config.toml
horizontal_flip = false
layers = 6
learning_rate = 0.0012
warmup_steps = 1100
Rows from block 2, named by matrix and row number. Rows with one number belong to one neuron. Each number is 128 + 32 x the weight over its row's rms, rounded and kept within 0 to 255. All counts start at 0. Numbers have three digits each. After the name is the row's rms in percent of the matrix's.
# u: gMLP up (value half) (model.blocks.2.mixer.u.weight, 512x256), inputs 0-85
# v: gMLP up (gate half) (model.blocks.2.mixer.v.weight, 512x256), inputs 0-85
# out: gMLP down (model.blocks.2.mixer.out.weight, 256x512, transposed), outputs 0-85
u.191 104:166182160098104083150152112164142151154140170078137124118172089124174101159138108142120122138127134150139160099159152072112114199141155104169106097155086092135179144151104124147076134119119164088092129155123154211175166121130151142114140110060192175113120127
v.191 095:161179187126134135181078165095137115180092139136112097121190089165160137117101127182112113130069105139122136157087148197141130149161098166131105163215137057118182092144129135166108079144153124176127079151105090160143142135122115146088094170145096145149098100
out.191 100:061112071123161121149072089163194082134123147149079144106127168091097078131102091145152149101087092130174098150142139132082144110137079115105141120108154144122100151086095137102181147083131107101136148076166097121145094101179115081225122099161131076164139180
u.192 119:124104134147143120087115069083183100056093167108103096091091141145171131149153091142084138126068109160163114119218113175081159135121173112160161151102076156112134066131144166085126192096108163122101133103123135178082175150156175148113169139135191105109123175
v.192 104:154108044125071136134144025130141116125149172169119115173088132150112151135113132147118186065142123142137117111093113096167106103136119126094118124141119144104155095088082114115165126143163134149115169091107156141109165116130109111191130125120194120135122124
out.192 102:106147136071130112157122077179084163149123119172185162155094108142090148112124173106142148093134085169100138181088090155193203093149121089056113135120131158125134090161121084183134170110116111097126122121148084123112132073089067125129118131167167165125128114
u.193 107:141161135130087175069065091174125086102151056138164124127197154185083138120106118134088092103143103140130094051113172174141128199103126083089137135117136114059149106056068143126128157154139142106096168138141182117133148161144155117145120081148047171168158138
v.193 104:123158141137089165107069141141081149104206091169168127129144156180149077174169168159125164134121124187095133115118107194118140131142139109164120094166086100100148133093149121115097079138126109117098205156065177157117128049179177118064152061099043136143124088
out.193 101:148122099067173134197177136195107155124082110118140071186065183088213092108149173140148151133124113084102130143148075082153150086113196108181115093131123129151137186135171103138142164128179130117199130081145166109110160125100127144130117156100170133116129088
u.194 088:094078120140105111109112085117080153114097166078154111107167116150127129116160146111076108140127176152119165134179146096141151140074079094111109198130106145103142180100138099139125132089083164097090128112137130098066150147105125123133147098133163111105157163
v.194 085:149113113156148046110120146133105132125108138069147133091138182056126123150099126099161149126103133074110069022096160097155153116163141144093116129099164164121155104139119170177161100100147116167162073117116101079162147138126155106072147183162136108155165119
out.194 087:148110125126130157126083128142176147167112077196158156118097186108162155128129133129137149085087138129110105078093134125133156089182097167139121067153146147110124072143133128146150066146162072151147116089146140133120134117115138147112157110127077140126099120
u.195 081:117082090142128135198145149106175150124129130108111121135130133130172160102102124157146152124210118121143117115178151142140084120173101177137145228155137129141114169171159121147140113083150074138121093158131150099131103130118134081131129065213151142177135164
v.195 078:161107136141185172102125143147084142101065129102114141079127103140125117134146145109134096134087159137165094153130118114093128124172097145116149143131185093165091069140159102086064079107213111154142119160091098182090145106127115048121142124114136132158150203
out.195 079:076204129158133127074089088157128110139096103128110162170113134127113112083098191129085133157153136097129148135149111114099161055132182132164069116071132204126096165143113164129092133154125148188102183141182175142125157160138133143150139134107114098088147169
u.196 101:086125106127160066133093118175094109147138167096192152108157074110132102129092197185129102155173121105158146129147101115134117053079109110066131090146096181122117115107114148096121067118132141108164150175112139136107141129121102087102111147091129112096130171
v.196 097:090106118133125147180090069161088139171147134145078138158197097191146106112074129128175130168080134139131074118130069118136114106144046127174097115079175111144081118161133080141155180165103155114074098114129154122164150158116120133113132143099103142126101182
out.196 101:114101150118072172118117116131105167161124099144142124184125134160106145106083114121154131118124112175090165143126166159082135179142112116153085083115150107125089117164161129174154130134170137122119102102151170120106158112150123166148146131088072147137145098
u.197 098:168118128168135098124156090162139109096101107162187159144156139153180160139127108147091074178129216132084118199131151174138116096144107149123123090183096066177137049096119104141129093154128162094138128099158117089150146107140141174122182124106129115160120186
v.197 099:142151092154137107082189112168093159095175159125135120203104177128112078124159160176124072103175165155122137107151093110075075044104147204113179146127147109124109076197136086111180135086114089090143174146163134070201163103120099099106126123108103102148161091
out.197 102:161156083132074147156154143089128151146121116146097095103129113134099124144149136019130138075116104159130170093131103122117179166095070104126109200126185157107124169112141192121084184125133080127124096122164101142140098148117158102131084182136144114106113176
u.198 102:068083133123117125142131178090130073136115082148042111126105098081102137114105191098116125117126118114174104105146073139155162087157105083115132145148086075106117112135093118128101108145171146124158128083124109180149127092149141111083163109146162161167149187
v.198 110:104115152212078134128078153098109159110119167112130160134114124058144121196116127133080088105119131080118080107097119145182070087171109068136148184168106097152156142159096115092130126109097125099119102135162117071183105138125106125139128162169080120155142140
out.198 093:181169158147111120098096104184150149123142121089147125190151146137107142088122132154083137126151088157124108211086171151088121126118139116132121083126157181114091213123151110205136178109121163192105159169109140084128118129144110118143100116145120161068134097
u.199 111:138160134118100139093149129107142114108138146109119145102120117135067129171091121116143172105102136162131137126179094128107072098151071152102094083136132214097120107149148092151128091080154077163144136082106105059090111140148109177187116129111157165133091171
v.199 116:138114154123141201119190137087179112143121131166087110076081131118153092118130155106150142145118114064113148212187122159086135130135131065105090124152132199131140141121181083188146103087122104126122123112117151180092118104163105090119134093098130115094129101
out.199 100:137054093141100116150157100102090124082168131123156112094087128182117107157134098083115142179118107152124146177148155124107174096091094189161152108179154116114084157148090149139111126128130160085082118175152167152150130148096081148145145173156148126108163111
u.200 099:155107141094155158106110134135186150143104156138121150114101109150096177175169090129134156133191163058099144092083111115108173131136134102114120184130140140180080203200156141165110075154108117147162112167108180117131078075142131147117172202193153147141164147
v.200 089:129079123127137144145213144097104121131097133182124112170107099117137130163065100145131121138089106179147161097131115113148154127145100111135143143128127146118145143165177087157106148082143131156098078121107157117113122120140137108133147124120094100173127133
out.200 098:177107127138164143114141080150090138129151122128106132103115191119108062103117133162104125102117158165136119122164191117097114119107112136107102043135153131123162130121117161113184146129133159157083163081128133118104202177051149128164166091104111133121067127
u.201 115:133062130143172107146092088160111108096131088089147137139159155132173113129129111104136180164098131138140119120087137178116110170126188112106093201153107127140197101143130145129114125112126186108149114164120143146112113150124150132149182126091148140123127085
v.201 124:101185087111086081110113123106127133138115170108159083101086096145086104147145062146186152126119088105115146072163151124155176165171202137153157126061160129134139173099158153146171113137089070112141142089092152148077157149116136162078129166097141140139107132
out.201 110:102206089147102162154149104092141128128119134145103138169094129157164120135131080143146115063143133087130083147161168084131118105135123149116132091159079162139064096104077134152105157163089047100090104042142143113137148073169130144117112114185195149099146095
u.202 084:140141108131107090140141126159133139121119147157114163146131155146142125185146079132132115105164109156094130139117167162123082175103148146159146097117122161073112110175094139106129163107180179105173136143146106158100170098128127119096046127105078137149164197
v.202 070:091135145153133125133131191165130109089153147129135138164131077073081131150091122066130170131131100174047118109135128111135159118114038118179119134117146138156189130090116155098100150125124122163152102078144166147146139128137141162135179108104161124134167140
out.202 086:095138117112187158119091121076127120153106156171124185124063088126090101106104171134139152150119140148087113176135067075098171059157112090047133129148167110140147152144150138143142145099069100117079113123143203149178106092161124059157161079155155183129105096
u.203 085:059089098165154127133181137105167114169159059115080121137124111061146122099147085118144190129115090156178118143137103184156136158155153133092102144128113195173110095107153135170165115152087133120147150159171115177152137140154110188095097174110103136086142118
v.203 101:078117108104143126096158167143164124065120138157120125134105117130150165183126093184142121091107149147108087111125046155171163107119089155114151124144109122178133188189084126177130150142153112115121159220092165119175058081136097137188120142140125131154125107
out.203 099:142136150078154122157097175102063149139131159166175180092113141146128186125154195133117109155136149095042093080095127095163147125154112102147088073145151171092177135207085155104112129113115168130081112156149113114106178125132125113142190076136087097137131103
u.204 081:142072081053149129143092174109121190137149096174111113108158113149111096136173159164077047115207151106156105084123097105128102088067183118123119113120139126092099142137108192152130083155161122128146154092184116068161179131076052143140074078113130172106159134
v.204 085:077108128159148127110111177118114136134082125224145210118102110073117105096079181089154184139110115205094122097156067148138065137147092140176126171157092085144125154118133177162063150165102186120138138082108088170132162070069160163146115154144150112125126129
out.204 090:119118096162159118148126058066181132105093152218140143121147092109134166119106107143097133173130117160104167129111145164101141124132128143100107149199082110144137119186115091120094122091141119112122157134132106155126141159144196111130193126125181176120144101
u.205 124:153111137084117103104159090146179087165144107114085176197110099130104204155091127108140147137132140210151128081145137115084133115087158120108125107138090166117183131108113135177145117144203167207105171090129157103128158174136174126122147104133119141123119130
v.205 120:110187102160174118098098159147174121063156087109112138048126095069140124156128165136118119103159148130100151071118163143057098179177131143190161168182131061142159112172138128160126169144124106180165134161174082137109114136100152123092156110128121144118163164
out.205 106:107133088104135187157130118125134134132101153153102081127132124164132083102108096088203155074162096143126128119143122097174137123116177110161165120169086146132178124136112111142142162146112088020122127135152152151220133085124096099074135112101183168123069135
u.206 090:126132158126065089081097150082118141159124136131132092156098076129152082112141056180160132100164105229143106166134117159101118108114143128158174139141136092125116122118136063100155194168147140135135128076127195117075189119150119127184147135062124134097137145
v.206 110:117161109174119149161136135122158157175167098115141102090140088118109151136094126118216120139126168129149100147119108126119132184144146136100175098171098097134173034107151166125170180128119107131054100053128044128156110060122101080136118163090175147082134144
out.206 093:131068101125141139150160116123136131138181153127133134127142154111095175118112138154133109149121162153007156104131111124149102121154213109125109149142090154106118170170137144188208096137175135144132104121180104074096106153133126141116143131131104134149129132
u.207 105:098190178103133124071124147067117127116137152124136091181128091108186175137137181207048082176115083152111114106164072132135102134134176096139099134100139158109171107088164164176131146117099139105128147076060148084128104114134198175165114109086136124153112125
v.207 115:075145110133111109091142094117174184157129100094138110088116148152147159177209151195079098087095141100059093084126140132088114159187141134162070138147117149137113155089156144154126135181161119109173165157130075101140079128105150161135187120081118163106091162
out.207 114:120040086170137111110147128157071178192088080147151149101086200159085175144140117081115135162109138079111172164131129099119133166146106114123094141113151082164104100140118118069125086114153088180091123131164163169096112108149194128075126097116144136091121136
u.208 109:120144135120118069121126141179141177093158110154147149131076149207142071137095078071139151128125084166153156142183111134160137046130110155071100110120051126182109130087160140101117145139157074073135161136112152125113130157105223131131128133096138152178131193
v.208 124:172093130100169128050142139121152210110142158077112123097166183143077192108116128099113046163100156064076145116084119181093129131129103136106074128136102135124146097144148145099129122133092125131152072108112162126111155160112093115137132124142117129112088155
out.208 103:135099122053145140130120147086096124161121121126125121122172143064147139117121111128145163116143165112096108105112082107153130176134154117115158106179140182107170069134141113127210124096098193133085151139143040151107139092189138077158103144097079090154155149
u.209 102:121108139149177159118148157100107133135121107078117154129149088154133131138159195106160162112124068179148113153126116171170149124161134191130108174121098100119143119102161113162132107137149169133162124125124108152123065108164177123164028124105113158106074153
v.209 094:129147112157137157092146160169089135110115146118115145120181111074142143101104154144209117168175124210145171101149144082117117136084079145073108182100081122115171100135148117149129163128210066090156175106133128080118156128090097127078078092171085140128123111
out.209 098:145176142075134132128114102124171108086131114154120113111107132127140176132096108028127091141133134118083086112139136172170109117147118102152086100085108114082092142182090178126178144082119128151105130165088115168116181149100065123060222117145196105126175112
u.210 100:154174144126109096201146186150124118164129155078149087097139135140141087167127160144039133111074099083047113103105059136104159121097138182113119150131150216073102156167116153163161128143129072105142144084100197162136135147167135124052121129163077119127078134
v.210 091:096151121146089092125109145138125185150133135073129147132130136084111146153123124102070124146106150124071140120130070099082072168146115077102088129182112157147101047174133091093121141114092127139124102133114193142101096183133155128135167133166122100150120135
out.210 107:099057161143105137057207116153139136106135077151122144135201154110197114130127129104145119098125173059150149098149113158156178133142168114114119138130155140166149068065128089161140137159162108142138092092132132137086090151068127194138041155153123168164101119
u.211 098:162137254156075153145137183103052129150099090171178152133119151124113089070104116104167113149157165110155093148127090172151187113170153119149117127124136065076134188117153180156156127131132097093159072131132128122130145130069112099124116161099125138142130121
v.211 094:111151113130137105141171110089072116175122161111122144183113073134146142107096200093149148075114127088164124151099068123133130109119156162093116124124200136100178181127107188140186178148077186120122096131127113134151137116158168141152166098121072101100122140
out.211 095:124141109145172116059094106143137159113156190120114120140223148132139190143142137144171152101114129137162118112155191081097096115151100153073095136102096155157120110154115122092082149120112133135192174080156083148160143181147139158101113117016091072116136109
u.212 098:047172145112108111140109056074156175100154082135114137157145117163125059119148090173135130128140084149120086144122069115043154183084090202095203144081158136082103110138112126083120145126147082141130106090124085137157089128133114145175068135133093123139143166
v.212 092:124148155123146135173149135136114119138138114117146145179154154125107105132067147079123191037121102132115133138159099116171147122076124127087112144162123123116120127068106106186097061088122116099134107176086175073140126127153127133068186125069210171158105116
out.212 098:158116206089135181081139146141114147156150106098146074092162145099136153133081180129114141108083154142084128113172170139171098114138112045168090134148112136084133152107124112156177109168078162107064156125125127119147118159153165086080163118113138105156111177
u.213 092:112156106165167135139132118143033137186104096108127113131082168142109102133152124161136097127071079073066137105140124130113135113126148166086126166104086104081136072138145151077134176076121103112137107138166124128136155109147196092098222114037126101129137171
v.213 094:107148102134087162173109115107084130142120148161143112126155103200151120121168123077149149080135139171153137117141138163095168102162085158118148131156082132084092147103166126115073161175142151077114139113161110112110127130131153129159096132148126147108161210
out.213 097:138144101050110175121136153127162118130105104115124101145139108084121123057134095124040150146157141137148110082141137193060137116119093100164126101157181131162086105144108117144104193134137220081114148101099058092118078104098140216148099146164155168179139108
u.214 091:148181187156103168111085151077134140108123122167059101071088137108114132134146107122148178110120067148187165102103124154103122127121117107122143151068099118091124167173128087097112161146113162096135104132174115138180177083145164106075146183142086149101153201
v.214 089:122131156166155120148184043140148166172111168117150143117144136144168110118110117115141103130112175135143141112093152113091120136162159125136105202133096158089203213153108170127158127120146114121081156114168163169153116109131136122115155080125086072126144125
out.214 087:079086134063081118164095096092126160136161131129128109152146128122099056102053125160120114110131181127108115095157095168144156111084112096164160143104127172176103110092104100152061116135127160130107198056068082126083126104130082164156107102125073168175125156
u.215 094:076136123125149116121094093117124097146135097132116135133162162141124147057158164154137144069102088073137114123130072099159144101224141113124103105131113147143152082157107114144109229107152113102144119120111103163184162088136114093174073105129190091185098144
v.215 091:151119141194109135114160126157146044124182089123121151229200106140160103163081129110141192122137148164154119152120176146108156109130094105136130108094124148125159117083142119136124130125121135062117103096091090138104103107126174132170195092169166149146101094
out.215 085:173115062075143162067188180095133154109152090138091138122142121104157098191125123084118161132100140165134128188161121134101110129065113121155147112142140088070150095112120077126162090158146130178138114103155088136138124174140125118105141176089091149145139171
u.216 109:112182153100108211160132077119137115142148152106175113104056119183122136172146136072126174113107146171121114135105138133094134128100121164101095167129055144127140112077168100123127063151195095192172175157125206159135189155124122101137148124156138113117125109
v.216 100:119069146119156091120161181103084129078127122175158108183124152141146127115147185155130053073132135151064141163150116183155113158156114151110175142158112100147144148081152166080070094157157094159189057148143165134094134170151102149164138143225103152203099089
out.216 092:168127084145114163182145061107188168152188144118089110146196160079157114158148133205186108143155149140118157143135112121121139141159183140110138111177156182108137170135137151110141179092128115105070098137125095099076108101110129152181123047146167105121136137
u.217 091:165205045154142129106150091151085096147144100163170159104143109125137110105171092107185146146111130150122116155181116114135100080094126134149108123135127111112062086118149175140178095140130167104141130114124140122088114138171131095183124112140156124178147065
v.217 099:088182176175163141161086093127177129172106135160127154174147141135155095072138160112159112130126123089127147128146189097140099076163115150126147157144090079171051096146143151155153135215143155087143190100150133150053125074154103109143151091187115131090109103
out.217 096:134050134176128087100186064128130100118088180109082106111110113078183074156141180131099129144144121111114108102137127109124206159116146117098137144134159037153224129096133136163090111072102128117123135164184126154101091129110148164093080084129118125168138122
u.218 105:197108088182080103198134092096147089124133133086165143100162133096157098103122190098144095105142144137083124131189082118120057191101150109139144144134144092093135145071122093187028119117094122104072132104183103084111121134137151153090075148213169169154113108
v.218 098:116114173128120164090089155130122110133168134154177137148103102172142133115111116127126163089091161173132171118104143197104124131150110133040088144089111095145120147162146168117128101067124136112137082216111089103179151106153128116122083111070192115169084153
out.218 096:056144123126166137147117162110118172097127108193098187125171129059042139151133097128169159140167076136177133166127155098067185082102116141208072109166138126144132110130061117146121125116127094080149144116167111137106181138108097117132133095066151091125089143
u.219 097:169168146148183150165153157133142129136117164051143177116092149086133165124092125146153094175102092189115123105095160109171154164139090108137134114157160121129147176098162083095164117082124147128169130105096120162152207101098174096075142139143073169104122167
v.219 091:072127161071137166126089188162192099137133149179139138138154118142091182122125137079081138152100179147117147072123136119125137113120088134149055071036155112142149113134138124126097117071103148087148105079114147073142120114110180140128137150109106142095090151
out.219 094:158143172095122113136115068115102152120149133179155121137162129152123135083121134106116157130155164121216131151141082156082105106100086142141115169133134159170125118113085161166077122129084110102062140132173162133107094113144124123214086155122191105195148133
u.220 087:123111119118164108113093102136097070182110119110081041105118130146145092085141118079122085155131169144153114128085183099156100109127149186114103091078087107121127158156166066085098206146140104140109122119126111122165075129187137120133128148129123145164104149
v.220 092:113072179100142123088152087064122153142178162121111117076090111154128115099129121087110140157078077138111097083151124182166121145201167132178093169142127071166133151133138132150201115108159153101109215122065140138117117121135148102131159090139073133100143136
out.220 081:133126166077193129144154137158163151142138107123104111107199113065120082147133092163134108146127128126095176163154166133130085132098133111073134098120129070172161085136079138126087090138114144106172148141086121138079164136123079145069118094133159098097153066
u.221 095:079107188173109095153137127139099166183145148154175161106079161130126163165094130038158131144122099117118140211188149152107066134144161158181105180105116110178105133074125128088120121113140138159086104151103098131116120178142103128097116113126138120139122080
v.221 087:075107159077108157131135097130156104099110101122076099088100111209101073193186138145189109148108131150124165093143102143113145160098092134109119185127096116116112122114127142037152137130105164126120154121138177152092100143105138074148170147143142206173207113
out.221 097:151108055103146179144138112085150120044106182112117106134190122130110121108152122170125104138156165133179115091096099109138198143116108132117166072163140158115129120188141133120142110143116162113164123145149149145147154116153149132145156172173129116164103179
u.222 110:140116120122190092120133161108153118129158157102096152123201125077110026112129139150140115109148124158169115136125124106075121131147137147126115054128075127070144138149124099124117108154190133094114177132136127167172108135129151109105128172087110150115118133
v.222 106:121183188109136162101107168120136116132098144155114130162229183132108109081126156141130157075087121158114098130114164152121088136149093095157098134166086102121151106081134087123124134122105130050136104115105120164112132146099095122115154145146096140164176107
out.222 107:181129208145076139135108092137181144082143117098146164082185102178167181132164147141134112131194161168125142148100170138142131154089182147152177109143228068132147138091125200135137149076076128120156087124059057065094118146117103114152147116155102108159103154
u.223 125:120114088119123139122069191097107075109099140084123153154155083087087052076130159090112093137143108214177122205197142154161086077143144134107112063090133155182093111122102127052146177103141080125163140108131161112155123149140103095099118104150157136160140104
v.223 099:126131065125183087136131106120103149065156063083108199089109113031131124138103171075105087147119143132116145177206134162124143071102116122168138122135120195113115120135093137104099138133143075194215062198085136126155146150122102056132160095173168143163125102
out.223 106:166162094085159093100177056134104113121127100225077081153109109119148134114195093140161151150134121087117123149135124162170133099090090133153135174112164112044153096147146077180094091177128152085147099158162116175134142169103110191112084138117078094072097122
u.224 088:135095184126184109132134071156134153134147068150149175165130168153101108101093163205119148121149119158066110136141097171107132158149180106106126184138131131106164100125146139102167125118160106142132131142094193145112177089138086148138128091143119162089160133
v.224 106:149145102071086150120174078118161162130145120116098103131155122116132132102112152154102135077158170137081135102118145094122107142087132083163118087094141169170070069124128130101146146072130187116148082144146118150097110136094131123113167117108173228114167098
out.224 094:098141110084127150130102179110081182171057106076088114109110089090181136173119087103130093156113156049176085084095145116112080084176123138091156132110160132106130088095128118158132090157135130158142098142115134117119089171143142161112141141176108136061111148
u.225 115:102114128144127122115100134106131116094163103146157151139136121176116196122147083174112092113164169069163145112124137097097109157124046142127134152089103132128139127103080104090139159123092120127176178113124136138172110119090135107128155142116186061104116094
v.225 097:123049101155111122129188149069103142096149140136138107172127118115131108090131172136143175086088150129176159138154100114163138133110145145140093112142139153115135041162142145126158102129101145092105121192116095126103161104115079161121177150083155061127120067
out.225 113:165168138089102202138158154169120163161116149082133135135151092102108114129095144162170145176114114141132113140117162161196187141136170107068113114162134182156100180121080133133095121099152153121089106136102152094130128139098082123171116111110090140172154162
u.226 113:205149111125177202144150155125157145129084161047130110146092154127087120189093100118129152124143088190110090137201173151121102098130109115175173122141037153163135119119067143128151147136127090102133134125090143162180137175126154102140145126103171149124136118
v.226 110:105091161117111105156204058119119131099155145132123119124146122124164158145171122127134146139120122107143143106097149139095090092080175117134149091155113135158143143116115150078107121148116135152067082195111080141140102133138198113167129154118149107121124129
out.226 108:106199223115106135079138082095133113139135144152091116155132099110187125108146182149088081104070084072149156123184146099080118178119167097072100168131156101138168093098167164106115143113128144161152091130155171135095107117186104071095061127185131149119132111
u.227 095:193178117100188132137112208159136158133146120127197122118017130084170175115099102153168119109156173135201117106158146103141156102126120096130150080099092168063112047115179184115170126107146156155099104123135225149120212126129134178120133116089104151178119204
v.227 103:157092136094168140197163111140167170158093107186125132143142139154137102155081135171094133117126137129108147092169151133155184092146180129145147173047146159166139157186144094119131165100160192165115120117167098093184146114159105138121126113095132059099133189
out.227 102:091067152177112132102120103136089132089117094138129122106209121156179100139078159161072088156084139147107148143123131133155096132167137156099141134113191131188148225114121104146107133132174162129191136031105052161136120163107132133098139137101150145091140126
u.228 096:119130170202182114150103150125134142120100111134145121066131100186168212086135089101112068135123171113171111149134121117158116105135164125171117151184150132145112128158193148161107132088084147178154129163134094103140082162121171078138132096150119097122150127
v.228 115:098138170131112139111147094151139096119116146139116134155128138177134133127144147205109133195128092119113135086128144090132147155184166129170172138082083158176087166149113142129110120079140136091095119028129187176088134097105110160113117138104145121132158099
out.228 098:166141120071071138099108128179118100099117140143111090069099112073167110133101175195133156110135098132147120097126115148126137117168139101183144145116111061112159119159149145104116095153113100089142136133178144143116140169107147163134118152134145182155079065
u.229 089:075116136123128144144107137164092136096149157068155147124159155151132192125106107168140118162124086100104190130088130137149141178124116088161093171116117137159126098107118113136140120165156021116138134074104207140102138172141083113167203199096192134172167112
v.229 095:066080138159177105099136154080184137191149086139134102120142154161168106126164124113133175106150113048111119130160143167072172108106184119161162146144142110128161144129081126120138127115095146149108107131108120132194088124109133068176120090141166148085065107
out.229 098:113123118154133145150134163078138105120140100152224153123100098118161028109122121206120149146164140194097101113077084073150114092124127128068143151164186142102158117138188152130102096107183099088121151154116121101147142156140171110097125109175085167076113110
u.230 104:096142143147155078137182146163158121156103125144130067031102087152125188074057123164097045114097080059110121163094088151149102223155118123157109134106134159164157114128143180150156140137147091079170154137146141150091076119128098087122177137119141155141135150
v.230 103:136189062118131118137079161137204111202099165156102136140130164116118133115120124171119127195075202136113143152143131040157165130162168133089163116159149146182172174140135144120111166131100126091089075103066123131119118114143116150083154095128116072101114146
out.230 099:127092131121116141112097145124142131097186137112124142160093169186114099140174129125117148186113140206103115103072121117114136098139181127149119119144132088114113117155092128143113156113125153179073138056086150080153137167104171165093126123081169138118137097
u.231 101:168149171149130136123191144107128131157124165096109124119103080067186104123182169130152160111120171101150142150111082134125151093190127103128142148092151080122139115193141115153099154045100127138125090184140105126173128098113134109122087112151142133129152150
v.231 107:191176172105109074120174125122133125140119136091063081114161107149170111152130138147127125151175095127151140138152107083118151044147156147150133100103130089150101123122167128171166184159108157128156105052157089155133199109158204094205096140124156131091172138
out.231 103:126117100087128136045094069149091144099142100226104132136100179111049090123119114119102099160119076163109118085101179148145145092067152141129108125129140110082132160140142126182114176122139099156157148112100127100145188109144096147098091095083102134096075149
u.232 090:184139157129071144150118180148097096107137119124121100034132114110137134175084173103203101104082129157088144142132099123090159160112131139144138108125098119164132053131103134097139117141098127182137172122202126122097167149137142129097087123175066140109154134
v.232 084:098097090097147111151135134115080159161148131146184160147120111148136162161151122156174124124139145097151069128135129088122109135119141102152124150086159144141103150083129130159125148118191133146160086120056152105138136050174086116130068164155116125129105160
out.232 089:110059176112179136144132100128177154151121149192109122132098190131103154079126119141085123158200127063162112103123137152157098119113110100146129183144150096146137098111149164120113137090146097095152094113103105172167123108110131127159173125146142123161085160
u.233 094:094169102116086121160138156192186125135156153146117105122162209178086101143085085141091168110128108132155131118178164140109100098096107120124123110118109195107203139169163171105095068103174080133159144125126148100186202112144175139140138115157091122131116132
v.233 093:102147116134177077149098164114068064087202107130129112137112149149153048177114108076131167102141070076153094132085126120170132147101144069123151118155146194146136145131120112123130146119182047108191065128154162137159162156125128111191115156105130106136151120
out.233 093:105080140060157088185073152112097114166132136155124163132156109072170150128127189120159123150133174161126116052204139125142104150118132137121113151113144098098049096152099145174111118055118156096200047132098094169100123151122146070116127122116137073143103095
u.234 081:149128086154126099122073095052136181083123135193111099101136119147094096148158144098112125178127122163120150110151132140096119184104117147130126138117097194115110087133103066164103160104088118090114136138084143103117152110124074100151139080107128123103167110
v.234 086:101128075063124128124143169133120178132087095126091141129147135079118137123153105113126159129112105108114194163100175167146172118145160159151200147162109104093149128170131139158141162117146110103168100165109136160169089202145071105109140054124122173184145137
out.234 096:110110199090135119136146141123110058178180104118137170078155133132111137120117083191110150094113168161138156156191089130188134104161160150125067095100144115087194102097130162164156122139124086172075119112148134141080122094092159119158139148174138087134105156
u.235 107:130142133148161065156128141079137143045141161135096135144145131150154080117117101172117140104087096170179123130107151142108115107159145161083130112145123077094180119170214092144102090118136150105134149111122115137145170092113136136111077113121133091155075133
v.235 100:140075132127111125072101130069150112098088114101079189077117118156173117075150109191099114137162147120124123130127089141103171177160163182138106148107111167099153193173127122152024183153151122114090145133086105113146166068135114082154163123136109132142118126
out.235 106:141083141150113123182154149105116118152134147172094146066071162073138113147148076132146147096169133105104163124130079175080136113104141112154163136212132168157130110155054117158131106094116125182084123104127127134160084075112140119130146138130187117096161147
u.236 093:105091121054091150140102094167113109110124148117104128142161090134144149139172176115122111136119096130192148132104168115182136174073101152090193165101147071083081124153150170117123164143106124113131161146103119084185129117156172087163212098081128095071166133
v.236 096:077131113105077162131087082129151142132119156109091072081195147130075145078096128075108101090161095139139107081125174157139101160083141154096137121121102134080130171120201161107156155112193110141127107076103107115176102169208117163095089082085126151144128171
out.236 095:138183089160146091074138152136114122148084165161104137146128153161122064114075091107169130092109162097146085178119113092134133135116129143167174107140131135143188155160048093173142128153137143128130089136098193128059122097131080075084056117127119134123118142
u.237 105:140134099098122168162127082155037168131139088157096166171096169125147161140093125172148186113126098154108122186158065125077141178118149132152196185142105196166094109111155140127076111098157138131112166125099102122116144117196182180144155143148143145120156181
v.237 089:155119150098192149183157200153043163151142123151085078171123186179123138115132135137128113133205118117139160149125137170073141137073197144083114090119069143097122117117076117110093133163163118130098152141122143187105134130130163134149158088091128099171131117
out.237 093:103111122152085108123133110163160166119133139127130064096228072092143108112146113145127111151145129144110134089089192095207111098100142150116135079103117125159099142131121151123112122153124105142153127116145145096128173126070133085135115110059106157143129099
u.238 116:133173074079154115083084168112212202148130137119142211071110117111123156088087123125116157197120152137121127181142198121115142109122131136115092149123089131037126106088122157083109104036161114130182095116139135053143142154195146122120203112135149086107146159
v.238 100:154167119158080166108159136039179145154086095115123118123118116158133135115103124132197134099078150158139139133112074137095153144121166144079155164128178080152115113039141114147148125137112137149081159109123136122124125134106172180159104154151161138157104106
out.238 108:154079199181165067140137111127123106173206105133119162100098102167070132174131062145106118102104130112127067123133071131142141189148137134109118107122177124150101072133130108105092175167122113202080129075104137042196081096141099140092064084114178156157136116
u.239 097:095115149161111071116114154190198125150144088082135148141108141134142105139101106126091149103122115195097110150110133158159113089150074127173098106172066157107167150123080184186123166066134149130142132109116132155145167156180072164108079140204170153109134081
v.239 107:158109158091111162135161116114064125093135111177135136152134137192134091143190066132157092164118126194173070041111180125143120133141103152143131134066138031131115082099112136051115113136107174112121122143088147106096154143130110143115140090146133162098164154
out.239 097:090103155103160146147139125090054110131117088175088156124100145129113144131125100132177110092140177113149175098109061084091116176112154101158087170079153126142076073106144175136120112121141146142117162141095125168160122097094148099098110111149100151140100165
u.240 096:117104079127155141181156210110084102094141146111129121077146193164161074110176106161145167131156125047147118143124130102089115103123116111084139118119108093092132193134142145105155118109130182112100177178117142137151105133112138092149098111086099085042172103
v.240 105:185185114095091143131136118099112114164101090144148135081119183120085137139113109168181094122110137125115157148096129163189107150104134083117184092086111113072138159092095111169171154097107138116169148093148167110096220120246173113088132144131087142206112112
out.240 093:156114146097140150130139060103135112094110079174133156148108075109081095157103122110131106157134103125175156101121095102197123147121124129125137157113128077141141100134094120139096085123094129144158125081162132151086123140151111148106131150149103167212124148